config.toml
model = "multi-label image tagger"
dataset = "cartoon faces"
image_size = 64
kernel_size = 3
stem = "single"
init = "small_normal"
lr = 0.039
adamw_lr_other_params = 0.0013
steps = 7000
adamw_weight_decay_other_params = 0
Rows from block 6 of a small multi-label image tagger, named by matrix and row number. Each number is 128 + 24 x the weight over its row's rms, rounded and kept within 0 to 255. All counts start at 0.
After each channel's rows are labels from the 100 images, of 14976, where the channel reaches its highest value: "top examples" is what is common among them. Only what is clearly more common there than usual is listed. The data: cartoon faces.
# r30: branch 2 reduce pointwise conv (model.blocks.6.r3.0.weight, 48x192x1x1), inputs 96-191

r30.2 [161 128 128 128  99 128 128 164  87 128 128 128 128 128 162  85 128 128 128 128 128 111 166 128 128 128 128 128 128 100 128 128 128 128  90 128 128  74 128 128 128 169 128 128 128 128 214 128 128  50 128 128  92 128 128 165 128 128 128  65  65 101 128 157 128 183  79 169 128 128 128  65 128 128 128 128 128 128 128 128 128 128 128 128 128 128 128 128 162 128 128 128 128 128 128  74]
top examples: cap

r30.15 [128 128 107 185 166 128 128 128 128  86 128 128 128 167 128  42 128 128 128  90  96 128 128 128 128 113  83 128 128  93  81 128 193  98 128 128 128 128 128 128  98 128 164 101  81 128  67 161 128  92 128 128 128 128  69 128 128 128 128 142 128  96 128 128 128 147 128 182 116 128 128 128 128 128 128  99 128 104 128 128 128 128 128 128 128 128 128 128 128 128 128 128 111 128 128 128]
top examples: glasses

r30.3 [128 128 128 163 128 128 128 128 188 128 189 128 128 226 128 149 179 128 128  70 128 128 128 128  73 128 157 128 128 128 112 128 147 172 156  91 128 128 128 128 170 158 128 128 128 128 128 128 128  81 128  75 128 163 197 128  79 128  77 128 128 128 141 128 128 128 172 183  39  86 128 128 128 128 150 128 128 128 128 128 128 128 128 128 128 128 128 128 128 128 128 128  82 128 128 128]
top examples: smiling; crown

r30.40 [128 128 128  75  92 128 159 128  51 128 128 128 128 128 128 128 128 128  95 128 128 128 128  61 128 179 128 128 128 128 128 128  60 128 128 100 128 128 128 128 156  51 128 128 147 128 128  69 128 128 128  59 128 128 128  79 176 128 128 128 119 165  83 128 139 128  64 128 128 186 128 128 128 182 128 128 152 153 128 128 128 128  78 128 128 128 128 128 128 154  95 128 143 128 128 164]
top examples: beard

r30.32 [162 128 128 128 128 128 128 105 128 128 128 177 128 213 128 128 100 138 128 128 128 128 128 128 128 128 128 128 128 128 128 128 155 128 128  90 128 128  88  93 185 128 128 128 128 128 128 115 128 128 154  91 128 169 128 128 128 128 128 128 128 128 128 128 128 128 128 204 128 128 128 128 128 161 128 128 128 128 116 128 128 128 101 128  92 128 128 128 128 128 128 128 128 128 128 128]
top examples: blue face; surprised

r30.31 [128 128  95 128 106 128 128 170 128 128 128 168 128 128  59 128 128 128 128 128 128 185 128 102 128 128 128 128 128 128 128 128 128 128 128 128 128 128 128 128 102 128 128 108 128 190 128 128 128 128 192  81 172 128 128 128  62  98 128 128 173 128  90 164 128 128 156 128  67 128 159 128 128 128 128 128 128 128  91 164 128 113 128 128 128 128 128 128 128 128 128 128 128 128 128 128]
top examples: freckles; beard

r30.22 [128 188 176 128 128 128 174 128 128 101 128 128 128 128 128 128 158 128 128 128 128 128 128  83 128 128 167 159 128 128 161 128 128 116 128 128 128  79  51 128 128 187 173 128 128 100 128 165 128 128 128 165 128 128 128 128 128 163  67  91 128 128 208 128 180 128 128 250  54 128 128 128 128 128 128 128 128  91 128 128 128 128 128 128 128 128 128 128 128 128 128 128  92 146 128 128]
top examples: moustache; beard; sad; angry

r30.26 [ 92 128 128 128  90 149 128 176 169 180 128  91 183  95 128 128 179 128 164 128 132 157 145 128  80 138 128 128 153 128  65 106 128 128  92  86 128 128  89 128 128 107 128 162 128 128 197 128 128 128 168 128 128 128 168 128 128 128 111 128 128  94 128 144 190 128 128 161 128 128 128 128 112 128 146 128 128 128 128 128 128 128 128 128 128 128 153 154 128 141 128 128 128 112 128 128]
top examples: crown

r30.29 [128 128 128 128  65 128 128 128 128 118 128 110  97 128 128 162 128 128 128 128 128 183 128 128 128 115 181 128 160 128 128 128 128 128 128 128  92 165 128  92 150  71 128 128  75 128 128 128 128 128 152 128 128 128  52 128 128 128 128 128 102  92 128 143 128 159 128 128  43 128 141 128 128 128 128 128 128 128 128 128 128 128 128 128 128 128 128 128 128 128 128 128 128 128 128 128]
top examples: earrings

r30.28 [128 192  80 128 128 151 128 162  90 128 128 128 128 128 128 128 128 128 182  92 158 128 139 128 128 128 107 128 128 128 128 128 128 128 181  91 176 128 128 128 190 128 128 128 128  58 146 174 103 128 128 128 128 128 128 128 166 128 128 128 128 128 128 173 128 128 128 128 128 160 128 128 128  86 128 128 128  92 128 128 128 128 128 140 128 128 102 128 179 128 128  94 128 128 128 128]
top examples: laughing; beard

r30.16 [ 66 128 128 128 152 128 128 103 128 128 128 128 128 178 128 128 128 128 184 151 168 128 128 128 128 101 164 114 156 128 128 128 128 128 128 128 128 128  94  67 186 128 128 128 128 128 167 128 128  84 191 128 199 128 128 128 128  77  76 128 128 128 103 212 128 173 128 128 109  81 128 128 154 128 128 128 128 122 128 128 128 128 128 128 128 128 128 128 128 128 128  87 128 128 128 128]
top examples: looking left; angry

r30.33 [128 181 166 128 167 128 128 128 128 107 169 176 128 128 219 128  68 128 128 128  84 128 179 100 128 128 128 128 128 128 128 128 176 172 163 170 113 128 128 128 128  82 128 128 191 128 110 128 128  80  64  85  85 128 128 128 128 170 128 128  84 128 128 128 128 128 128 128 128 128 128 163 128 128 128 161 128 128 162  98 128 128 128 128 128 158 128 128 128 128 128 128 128 157 128 128]
top examples: sad

r30.46 [128 128  79 128 128 128 128 128  98 128 128 102  72 128 128 128 128 128 128 128 128 180 128 128 128 128  97 128  99  70 128 128 128 161 128 110 128 128 188  91 128 128 128  78  62 128 128 128 193 128 128 128  80  96 128 128 128 128 128 170 128 128 128 128 128 107 128 128 128  70 198 128 128 181 101 128 128 128 128 128 128 168 128 128 148 128 128 155 128 128 128 180 128 128 128 128]
top examples: sad; grey face

r30.23 [128 100 128 150 128 128 128  84 166 128  82 128 128 128 141 128  74 175 128  86 128  95 202 128  91 174 128 128 128 128 128 128 128 175 128 170 128 128 128 128 215 128 128 183 128 128 106 165 103 128 128 148  68 128 128 185 128 148 128 128  81 128  82 128 145 128 128 128 128 128 128  91 128 128 128 111 128 128 128 128 128 128 128 128 128 128 182 128 128 128 128 128 128 128 128 128]
top examples: earrings

r30.41 [128  99 107 197 176 216 128 128 100 128 128 128 128 128 128 128 128 128 128 128 128 128 128 128 108 106 148 128 118 128  94 128 128 100 128 128  87 128 150 128  95 128 193 128 169 128 128 158 178 193 128 128 102 128 128  64 128 128 128 128 128 108 142 128 128 106 128 128 128 128 128 177 128 147 128 128 128 179 128 128 128 128 108 107 128 128 128 128 128 128 113 128 128 128 128 128]
top examples: sunglasses

r30.37 [128  85 128 128 128 128 128 128 158 128 164 128 128 128 122 128 128 128 151  81 128 128 157 128 128 128 128 184 161 128 100 128 128 128 163 128 128 128  39  98  54 128 169 128 128 128 128 104 128  42 128 128 128 128 128 128 128  97 150  91 128 128 128 128 128 171 213 163 128 128 128 128 128 128 128 128 128  95 128 128 128 128 128 128 128 152 128 128 104 128 128 128 128 128 128 128]
top examples: smiling

r30.10 [128 128 128  81 128 128  99 128 128  93 176 128 131  77 128 128  73 128 181 128 128 128 171 128  83 128 165 128 165 128  15 128 128 128 128 128 128 128 128 128 174 159 128 128 158 159 161  63 128 128 128 159 128 128 128 128 128  80 128 128 128  86  76 167 165 174 128 146 128 128 128 128 128 128 114 145 128 164 128 128 128 128 128 128 128 128 128 175 185 128  97 107 112 128 128 128]
top examples: yellow hair; a mohawk

r30.6 [128 128 198  78 128 128 202 128 148 128 128 207 177 128 128 128 128 128 171 128 128 128 128 128 128 128 128 128  93 128 128 128  81 128 128 128 128 128 170 128 128 128 128 128  94 128 128 128 128 111 128  81 128 128 196 128 128 128 128 100  98 128 128 168  99 128 128 128 128  61  58 128 128 128 128 128 155 128 128 128 128 128  66 128 128 128 128 128  91 101 128 128 128 128 128 128]
top examples: spiky hair; pointed ears

r30.7 [128 128 128  91 160 153 128 128 128  98 153  69 128 151 104 128 128 128 167 155  92 128 156 128 128 128 128 195 128 128 128 162 128 183 128 107 128 120  87 128 128 128 128 128 128  76 193 128 128 128 128 128 128 128 128 171 128  72 128  90 175 174 128 128 172 128  75  83 207 128 128  92 115 128 128 128 161 128 128 128 128  81 128 128 128 128 128 101 146 128 128  89 128  89 173 128]
top examples: laughing

r30.0 [128 128  83 149 128 128 128 128 128 128 128 128 128 128 128 128 128 128 128 183  91 106 159 128 128 128 128 194 128 128 128 128  71 128 152 106 153 128 128  57 163 128 128  67 128 104 128 128 128 128 128  93 128 128 174  86 128 128 128 128 128 128 184 128 175 128 152 100 128  64 128 162 128 128 128 128 128 128 128 128 128 163  73 128 128 128 128 128 128 128 128 128 128 128 147 128]
top examples: sad

r30.35 [128  85  82 128 128 128 128 128 128 128  84 128 128 128 128 128 128 128 128  85 128 155 109 128 128 128 157 169 128 163 128 128 128 128 128  87 128 128  74 128 128 128 128 176 128 178 128 128 128 128 158 182 128 128 128 128 182 128 128 128  75 128 128 222 128 169 150  53 145 108 128 128 128 128 128 128 128 128 128 128 128 128 128 128 128 128 128 128 128 166 128 128 128 128 128 128]
top examples: moustache; curly hair; sad

r30.45 [128 128 128 128 179 128 128 128 198 158 128 128 128 162 193 178  96 128  93 128 128  79 128 128  83 128 128 128 128 128  90 128 128 128 128 128 128 159 128 128 128 128 128 128 128 128 128 128  90 107 128 128 128 128 128 128  94 128 128 128 128 128 128 154 128 177 128 128 128 128 128 128 128 128 171 128 128 128 128 128 128 128 128 116 128 128 128 128 128 128 128 128  93 128 128 128]
top examples: looking left; glasses; orange face

r30.24 [160 128  60 128  86 128 163 120 150 128 128  94 128 128 128 128  87 168 188 156 128 128 128 128 165 128 128  89 128 128  82 128 128 128 128 185 128 128 128 128 128 128 128 110 128 128 128  80 128 128 128 188 128 128 154 128 128 128  88 128 171  82 128 128 128  89 128 128 128  82 128 128  79  84 128 128  94  86 128 128 128 128 128 128 128 128  95 128 128 128 128 128 128 128  91 128]
top examples: sunglasses; beard

r30.13 [128 128 128 161 128 128 108 128 128 128 175 128 128 128 128 101 128  97 128 128 128 179 128  80 128 128 128 209 128 128 198 128 170  98 128  79  89 128 128 128 128 128 166 110 128 200 128 128 128 128 128 128 128 159 161 128  84 158  99 178 128 128 165 128 128 128 175 128 128 128 128 164 128 128 128 128  91 128 118 128 128  90 128 128 128 128 128 128 128  77 128 128 128 128 128 128]
top examples: winking; smiling

r30.14 [128 128 128 128 128 128 128 170 128 128 128 142 128 141 128 128 128 128 128  93 151 128  80 128 128  92 128 128 186 128 128 128 180 128 128 128 128 128 128 165 145 128 165  66 128 128 128 128  94 100 130 128 128 128 128 128  23 150 128 128 128 128 128 163 128 230 170 128 115  64 128 159 128 128 128 128 128 128 128 128 128 128 128 179 128 158 128 128 128 128 128 128 128 128 128 128]
top examples: glasses; blue face

r30.20 [128  95  64 128 128 128 128 128 128 128 161  92 109 128 128 128 128 128 128  83 128  93 141 128 128 128 179 128 128 167 128 128 128 128 174 128  81 128  70  60 128 128 128 128 128 168 128 128  95 128 128 128 128 128 128 163 128 185 106 128 103 128 175 128 194 128 128 128  85 128 128  94  81 128 166 128 128 128 128 128 128 128 128 128 128 128 128 153 166 128 128 174 128 161 128 128]
top examples: beard; smiling; winking

r30.36 [113 141 128 158 128 102 128 128 128 128 128  90 128 184  72 128 172 175 128 128 128  93 128 128 128 128 128 230 177 128 173 178 128 153 128 108 128  88  92 128 128  77 128 128 201 128 128 128 128 160 128 108 128 150 128 128  73 128 101  73 128 168 128 128 128 145 184 128  96 128 128 128 128 141  86 128  72 128 128 128 128 128 128 128 128 128 128 128 128 128 163 128 128 103 128 128]
top examples: crown

r30.43 [128 128 165 128 174  82 128 128 128 128  67 128 128 128 128 128 128 128 128 128 128 106 128 128 139 128 128 174 128  95 128 128 128 128 128 128 128 128 128  87 128  93 128 166 154 128 128 176 158 128 158 128 187 128 128 173 128  98  73  92 128 128 128 128 128 128 128  73 157 128 128 183 128 159 128 166 128  88  88 128 148 102 175 128 128 128 128 128 105 128 128 128 128  93 166 128]
top examples: sunglasses

r30.47 [101 128 128 128 128 128 128 193 105 128  83  81 161  60 128 144 175 128 178  74 128 128 161 128 128 128 128 128 137 128 128 128 128  74 128 128 128 162 128 128 128 128 128 128  76 128  99  71 128 128 141 128 128 128 128 128 128 128 128 128 128 128 128 128 128 128 152 177 128 100 171 128 128 128 168 128 128 128 103 128 128 128 128 128 157 157 128 128 117 128 128 128 128 128 128 128]
top examples: looking right; glasses; pink face

r30.30 [128 165 120 104 128 119 174 128 136 105 183 128 169 128 116 171 128 128 152  80 128 128 128 157 128  67  71 128 128 143 128  90 128 158 128 128 128 174 128 128 195 128 128 128 128 101 128 128 128 128 128 128 128 128 156 143 108  64 102 128 128 128 128 128 128 162 128 128 128  81 128 158 128  95 128 128 128 128 128 106 128 128 128  92  89 128 128 128 128 128 128 128 128  99 107 114]
top examples: pointed ears

r30.34 [128 159 128 128 128 128 128 148  72 128 128 128 128 178 128  87 128  89 128  86 128 174 128 128 128 128 128 128 128 128 128 128 128 128 185 128 128 128 102 128 128 128 128 128 128 144 128 128 128 186 128 128 128 146  70 145 128 128 128  71  73  64 128 128 128 128 128 128 128  63 128 128 128 128 128 128 128 128 128 128 128 128 128 128 128 128 128 128 128 128 128 128 128 128 145 128]
top examples: freckles; teal face

r30.18 [128 128 128 128 128 128 128 128 142 164 128 128  49 128 128 128 128  72 128 153 128 128 128 128 128  83 128 128  67 128 128 128 128 193 128 128 128 144 128 128 200 128  62 177 128 151 128  89 128 183 128 128 152 102 128 128 128 184 128 128 128 128 128 128 195 128 128  68 128 194 128 128  91 128 128 128  94  98  77 116  81  92 128 122 128  91 109 128 128 128 128 100  91 128 128 128]
top examples: pointed ears

r30.4 [ 72 128  94 128 128 128 128 128 128 128 128 128 128 128  81 159 128 128 128 128 128  52 191 102 128 128 131 141 156 128 128 181 128 128 128 128  69 128 128 128 128 128 181 128 128 166 128 128 128  82 128 128 128 166 162 181 128 128 128  86  81 128 128 128 189 128 128 162 120 128 128 128 128 128 128 128 128 128 128 128 128 128 128 128 128 128 128 128 128 128 128 128 128 128 128 128]
top examples: curly hair; spiky hair

r30.38 [128  96 176 128 128 198 128 128 154 128  86 128  89 128 128 128 128  76 128  85 128 128 128 128 128 128  53 128  96 128 128 128 128  77 128 128 156 128 128  77 128 128 128 128 128 128 128 128 128 128 128  73  71 128 160 185  88 160 128  37 128 128 128  41 128 128 128 160 128 128 128 128 128 128 128 162 128 111 128 128 128 128 173 128 128 128 128 168 128 128 128 128  88 128 162 128]
top examples: pointed ears; spiky hair

r30.8 [128 105 128 128  80 128 128 128 194 167  80  38 128 128 128  95 128 128 128 106  96 128 116 128 128 128 159 128 128 128 128 128 128 128 128 128 176 128 128 128 128  93  94 128 128 128 162 128 168 128 128 128 109 128 128 128 128 128 128  83 128  78 166 128 157 128  79 128 128 128 128 101 150 128 128 128 108 128 128 128 104 128 128 128 128 128 128 128 128 157 128 128 128 150 128 128]
top examples: freckles; beard

r30.42 [128 128  65  73 128 151 128  86 128 128 128 128  70  86 128 128  70  85 128 128 128 128 128 119 128 128  83 128 128 128 128 167 136  40 128 128 101 128 128 128 128 128 128 128 128 128 128 128 140 128 178  66 128 128 128 128  73 128  63 128 128 128 128 128 128 128 128 128 128  71 128 128 128 128 128 128  95 128 128 128 128 128 128 128 128 128 128 128 128 128 128 146 128 150 128 153]
top examples: glasses

r30.17 [128 128  88 128 128 155  67 101 128 128  91  91 128 128 128 128 128 171  96 188  79 128 128 128  56 128 128 128 128 128 128 128 128 128 128 128 128 128 128  58 128 128 128 128 128 163  95 128 128 128 128  82 128  80  79 128 128 101  71 128 113 121  61 208 128 151 128 128 110  98 128 128  96 128 128 128 128 128 128 128 128 169 128 128 128 128 128 128 128 128 106 128 128 128 128 128]
top examples: angry; black hair

r30.19 [128 128 128 128 128 116 128  41  53 128 128 128 128 128 128 128 138  57 128 101 128 128  92 180 128 180 171 173 128 128 180 128 128 128 128 170 128 128  59 118 128 175 128 128 128 128 153 141 128 184 128 198 128 128 107 128 128 128  58 128  77 128 128 128 128 128 128 128 128 106 128  71 128 128 128  81 128 128 128 128 128 128 128 128 128 128 128 128 128 128 128 128  86 128 128 128]
top examples: crown

r30.44 [128 150 128 128  78 128 128 128 128 159 128 128 128  88 100 128 128 128 192 128 128 171 128 128 128  84  94 128 155 128 128 111 128 128 128 237 128 128  81  90 128 128 128 128 169 128 128  90 104 128 146 104 193 128 100 199  67 128 128 128 128 128  42 128 152 128 128 102 128 128 128 128 128 128 128 128 128 128 128 128 128 128 128 128 128 175 128 128 128 152 128 103 105 128 128 128]
top examples: spiky hair; pointed ears